Rows from block 9 of a small image classifier, named by matrix and row number. Rows with one number belong to one channel. Each number is 128 + 32 x the weight over its row's rms, rounded and kept within 0 to 255. All counts start at 0. Numbers have three digits each. After the name is the row's rms in percent of the matrix's.
After each channel's rows are labels from the 100 images, of 14848, where the channel reaches its highest value: "strongest on" is what is common among them; "peak at" is the part of the image that holds the peak. Only what is clearly more common there than usual is listed. The data: analogue clock faces. In brackets: how many of the 100.
# convs0: first 3x3 conv (model.blocks.9.convs.0.weight, 192x192x3x3, each kernel summed), inputs 0-63
# convs1: second 3x3 conv (model.blocks.9.convs.1.weight, 192x192x3x3, transposed, each kernel summed), outputs 0-63

convs0.141 058:099115086097105121044091133166137180175108137130151090148090124072039120135102120039137130106082162117138145094101072094105115115067116098080133097124136150108082128149128096094111079119105087
convs1.141 125:151120139119113127000106168141110116114127120103129139126145118178016145129106154100124128133138116115098111136127113142160167092114126131123128116110098126196123142160133148124160132107126100
strongest on: hour 9 (100); minute hand past 10 (32); minutes: 50 to 54 (32)
peak at: centre (51); middle left (29)

convs0.89 115:114125125169109108106132142105135114141150134068155110091159156125121116129109120143159092000180120129128138117142150152138132118104134161116148140126165137144158106130128148121136146169000071
convs1.89 097:125061121129196141141101143162145148165112151109194105089099101215107138097194123154157105255103137105049101168114133100129114122114126142125125075109118155160196116146109145161076119112000115
strongest on: hour 7 (96); minute hand past 9 (38); minutes: 45 to 49 (38)
peak at: bottom centre (67)

convs0.77 121:100156092134092166115188142148121116156134131136117102138121136141137124103150161143137163169105148137138151078110122115117162113155114000144146136145126159075108158150166116143123143109172143
convs1.77 095:085118140179170142124170139094150107094159122111151127150127123149148128133000168134147134095138091121130131208077143073094180152137131255222156108149117146204176127126132140135166129137133122
strongest on: hour 4 (49); hour 6 (36)
peak at: centre (92)

convs0.101 114:124090144133137115121154131115113140127141134124130115125138118121165112119122110092138133154169137055094151132158113145134097133150126147112100136137119132146153146124050151131131142119150108
convs1.101 082:132217098131075156143080116124135150159145144094189133094123153121128112161134123086140123144115132175211138170085137149114127134119110123115103106100113073138095129177129161120187130103117115
strongest on: hour 9 (66); minute hand past 9 (28); minutes: 45 to 49 (28)
peak at: centre (51); bottom centre (48)

convs0.108 081:145103125119139144120118119124129032133195137072132132099090108080112095109099139134128095133173085083103105133086115079162091088148051122097120055094089110169135109130123194110090128113118116
convs1.108 126:119126143128148093133093181164081202127229128129145131081114064085169156144103144136129129142122174136074139164100202138041141078137084098136130176134165124218112150129098036105184107101130146
strongest on: minute hand past 11 (100); minutes: 55 to 59 (100)
peak at: centre (100)

convs0.38 123:135160078172130164188159155095118152136138145140162127115161136135062108129121170147128134161143143155148142139131178126125126118000095168110154125167152000144157029121169141125126141136150151
convs1.38 107:146122120103111147158139135065128141104155113111146133164107122111057127157155095116138156133141129149104152101144106121132123111000111104088125146157118020132134072089118123134133121121125111
strongest on: hour 9 (29)
peak at: centre (85)

convs0.65 098:132148125154080052124161121136137098142126106096072134103075108122120089112145157145174140150107149139100150154123095125137153126156074141146122103099115150129141141161158087185136115121163125
convs1.65 094:163133114121135099143138151191112125154144123126099161107074100149097119074173153127146117134113142114144068177131155109128146123112139114150178076149147107117129130174137111161119090109158141
strongest on: minute hand past 7 (89); minutes: 35 to 39 (89)
peak at: bottom centre (67); centre (28)

convs0.185 115:132165084111134155110060062115136109049136142131126118110127142122091105096124166152144069165113109138118143175168161161140015073009105176126162129171129069159190059139173139126115159123160165
convs1.185 078:110127132142124144126069074122124154081144111113135150141110119130093120127183133116186087141130115157107094117158129118113122081000097101103138147135130019112120149102123111146079124122122100
strongest on: hour 7 (38); minute hand past 9 (37); minutes: 45 to 49 (37)
peak at: bottom centre (46); middle right (30)

convs0.147 115:154136100135106161115148099113126120124086122000181154150133142118134106175122114141150144048138146000142137157126065147111140115112160133091173150122158146143086118136155112154153142117063146
convs1.147 081:220110087136133158134090105089139184120176130021110240095107090123124142176168105122148133184160120255102151098148195138135160081087098137121152180081122131146118097130059161122118143116081104
strongest on: minute hand past 7 (53); minutes: 35 to 39 (53); hour 8 (25); hour 7 (25)
peak at: bottom centre (93)

convs0.103 102:150166102162088169108163109137118119143165144132110114141091090150136127081133161097157140150113156108146132135133143138138139098181115149176125077155108162140130133180162127150119161120156133
convs1.103 085:131174152148159124137128118133138073101155083121165127158102127132126121132135122164125097135126087096127115137143092077099142127145149114145144123137157087175126149090131082142108150142123120
strongest on: minute hand past 1 (72); minutes: 5 to 9 (72); hour 4 (28)
peak at: centre (61); middle right (37)

convs0.5 094:108140114147134137128152145137133108129148142172168142112142144122139078143159135140167151161183138164143143139141141149146134134135143137131138147112138168132151125143147131118117162157144138
convs1.5 091:121145104131147162139105131097136122103159156140134111152142142123079146174145124131106139144125090137118166088113149153099110102043101101118117161100122177171106095111149111131129132000092092
strongest on: minute hand past 7 (57); minutes: 35 to 39 (57)
peak at: bottom left (69)

convs0.109 084:138155209145090139134134123129069136145141123118133126125102079134116143105097139150121124101072121124088142135112156161131120100112084117133123107094163121099101123176167184139136075122105119
convs1.109 108:079126052120161120133093120093161054116115151108168130136134121209104128127153110064120096147075109152152189108173117131140127116095219141115091098115168105149122081128131183099087156129125087
strongest on: minute hand past 11 (98); minutes: 55 to 59 (98); hour 8 (65)
peak at: centre (97)

convs0.29 087:172086118060132089131125158113118187148084104147161122133169150069128111148109099091119116095206207128158124080108137065101118143157086109119113149151124103107080111115096113145104085117093131
convs1.29 107:147187147171107119083083131123110136119135141118144111120111160222144114123177125093182086176096158120160101136145151149131119121132220177115091115134050111145119096135129115121153147137094116
strongest on: hour 3 (66); minute hand past 2 (38); minutes: 10 to 14 (38); hour 9 (34)
peak at: middle right (66); centre (34)

convs0.164 070:157077115101100143102100140146134182105105149112122142114103098142066120121106147060142127098116145156131078097118137124114124096078130088167143090117129090106106137130128118016110111083103120
convs1.164 123:154161102149110107141098146109115163086154055044141161135112123119055149163132156113052085148134056129116088163153126138090147085102092142141096050127132087149144134126149157206136127107132090
strongest on: minute hand past 1 (100); minutes: 5 to 9 (100)
peak at: top right (100)

convs0.118 114:133140124000138148152016091153121113133078131136116138138121116153138142103139144119137017138135118131122138093116128116078119091147136086134097098133138141027142154155140138134153129139132070
convs1.118 082:095151166244086090141085129145089151162156131119123107109140168093117141113118255127143107129130138109165109199089143101103136122127140163119109094140091146169119150138143142143154144134116089
strongest on: minute hand past 5 (42); minutes: 25 to 29 (42)
peak at: centre (75)

convs0.136 074:131125054106081106112133152099151104126128111123120095132148105069092096164134105151096122114159135095157142128144116023156111121131085128110062135233128124131103129144120072104163218107103101
convs1.136 123:132177111121153076139112121180143139137144121136157170129141127124142135073101135168143129143181057087111130176137158158160151127129123125141143083069144143151117117122129110116066194110128110
strongest on: minute hand past 3 (90); minutes: 15 to 19 (90); hour 9 (37)
peak at: middle right (73)

convs0.53 108:113145115148120123139154143123152128118142055140134156120136141127145135119141132151032143148163139140145154155131156145155134114156122148112152129144141148151131132168136108178143159127144145
convs1.53 077:143122081132106153140111134114105114109140202140149115117073116134099156141138151090146140138081134122120129105107117118130139113118147130134130121116150074157136124130182144132143142125143122
strongest on: minute hand past 3 (25); minutes: 15 to 19 (25)
peak at: middle right (76)

convs0.122 122:123136119152125141132145123122113145140137136149150121110129133134102118101148151149143133152145141133140159149134139133144112119144136156133152095000121110129144114125132136138141000125148150
convs1.122 087:135141127113115131139126125111125164122145143108081124130132122110120139134116126131119135141135140102091121133144133109125129108074120106128135075038153039157141122139154134134139199132133102
strongest on: minute hand past 1 (51); minutes: 5 to 9 (51); hour 5 (28); minute hand past 8 (25)
peak at: centre (66); middle right (34)

convs0.83 121:122148108139127140111150132116113133131132156157152132128080131125123112112131139139134130143156141140147141137146131132151140128152132138116102115034142149136132136145128136144147078140135089
convs1.83 097:131161125125137117131144134136118149108116113116108133108214117110156137148113127172163137119149135119101164150119177123155142114144118135142100137000133122123132123118103135142115179135121066
strongest on: hour 7 (33)
peak at: bottom right (76)

convs0.161 080:157135093128143114119117131149141104142115094133108113141099076103091113139097115125088130113125162098126144123108124066142136130130060133108092126231111070134112138141122115124163177123112092
convs1.161 119:133153111117095100145122147190122158146148120126136160121139119103123151065101152144150151129161080102104126175142148164190154106135135158153160099049142126167132126118108150133083191132133143
strongest on: minute hand past 3 (100); minutes: 15 to 19 (100); hour 9 (52)
peak at: middle right (90)

convs0.82 103:121134107054119161120000004125098152090149130143153118112074136072144126122141173114137080160164139134197139136135117179141091115164133163126144159118139138150159159167155147145127139120163122
convs1.82 094:120187132115190141160082236099157094181124129123121133150169145227079120129133101149109144136102121099147212192123100066129138066068169127083111147149160129186110084162081102121136121117124088
strongest on: hour 9 (95); minute hand past 8 (48); minutes: 40 to 44 (48)
peak at: centre (100)

convs0.95 101:138129091145121134121138118132124141143094144120167121126096151125147115140131129166165161127157151155158149154105160133132144135163157121155160130146143149117102174126124121107160158157128141
convs1.95 096:116140110128096151131092135096123116110167123074109134124104132131132129155137119098124129163104125154135140105166128138110127106137107127132113090145161064162134119138142132143149153150111103
strongest on: minute hand past 1 (68); minutes: 5 to 9 (68); hour 3 (36); hour 2 (25)
peak at: centre (70); middle right (28)

convs0.15 081:147142074161063121083190139172136098148159125122127093131204140099120060145151104133056139117194097141167087097143131130122151085176083145120160135166116161142133172181110143083145156139116139
convs1.15 093:113128128134156114144125138109122125097130123095136148109102162242100160145112133095141104094105138131142175142126086109106111143149121131110142072136134106133155072057124056188080090112158106
strongest on: hour 7 (100)
peak at: bottom right (70); bottom centre (30)

convs0.132 059:117168080185105158084128146097099182131138134163117089136101095123095115088104138131161121137103209155132146117147093113116122089079068201111151097178123129124159117158163094114107152118137124
convs1.132 094:181135158096123154002108182139108120113131139119156165134160147215076163134091150109144134144161119116068115131107125142143174088083151120125130141116107110162074167149128139107138123090107135
strongest on: hour 9 (100)
peak at: centre (100)

convs0.10 103:131128144133168119116161140144126092139131121150107126121139117134144094132145118102156151151182147122113132137144126150133124163145148151123129137060095157138146147144118113164146140142141155
convs1.10 090:104163116153119144113078092083141136100154153142153129159149193078111126141143118105111087168088069106151094119148129119104112143071130127108100168092099139170184101093156160139092155000080092
strongest on: minute hand past 7 (69); minutes: 35 to 39 (69); hour 8 (42); hour 5 (26)
peak at: bottom left (38); middle left (26)

convs0.98 064:111109027098098083121106141061138077090127151151119163140138152073151105089122101077141101119187119153084067144133129115049140104137144125108126132061129118145120167107123077121116053100106098
convs1.98 113:162122094115153167143121151118118118138151126070143135103133110170106123146137141137158115104168160179140144118133139091086137108127149119136074172191137087156119158131132086147164137107142110
strongest on: minute hand past 3 (84); minutes: 15 to 19 (84)
peak at: bottom right (76)

convs0.97 108:128127091146109122122145136076091109138135126137106143122109141098134121112128114145156079134134130151122118142085127111070137127143038126122096132164105118135102137127126118117145161071129021
convs1.97 101:105157132128179118101127103107141133120174139098161123158110118148110123061136106205135140102125079118145147132110158120112108156122106112112091096117111080132137139105120102125110144150130104
strongest on: minute hand past 5 (52); minutes: 25 to 29 (52); hour 7 (26)
peak at: bottom right (68); middle right (28)

convs0.154 111:098145122113122139137144124129118149140151127166165132129116144115139125124163130000163146151147152151148123134148125123159155139127150119138142157129111158129126160128130104142123150125133151
convs1.154 084:094115130125129148120095110096147152124145146126141117099145152113095128161133141043121146157113142121129132141113150148119117114092136096116135135086078168169133121171143154149104127000102120
strongest on: minute hand past 7 (77); minutes: 35 to 39 (77); hour 6 (26)
peak at: middle left (62)

convs0.2 052:098084121103119129146085149097119118128120001052123082099144132129101141109094143118087083091155106082116128148104100122101105140050163113075129055169102103110131109103093130119093110098109114
convs1.2 102:116142082123123147146129138143088117122142122123103171140134128127110153130132132102108088149104127152144154095172122110151145101127148183131105139062110095131123147140108163021163196198130061
strongest on: minute hand past 7 (67); minutes: 35 to 39 (67); four ticks (53); minute hand past 8 (33)
peak at: bottom left (100)

convs0.41 108:128101087093106002131131150101142130111102086155146122114165157061109109181131102111153138109255124147152110096152169114149118147107159130081058147144121115130116139121078126149130139094099130
convs1.41 106:120177141154152134138104109118140102112138175102133099137056148172112126111162107098187095156053070134172087168144147132111118140105134148106043116110104121135168110137161127171106137125097104
strongest on: hour 9 (79); minute hand past 10 (76); minutes: 50 to 54 (76)
peak at: middle left (68)

convs0.168 100:110136124169131130150123099087127145096131107141176122119099132136163130101119133138133077150135118120120143114108121121138141151151145148134144109098117020140156102140156118134141064112140106
convs1.168 067:136149124125144088239112138110133115134115132115089122112148173104152141112169103110164120164168087123130088129114159151165136117100147159129132129142112083117137121144128137140123196195114154
strongest on: hour 4 (82); minute hand past 11 (64); minutes: 55 to 59 (64); minute hand past 10 (33)
peak at: centre (100)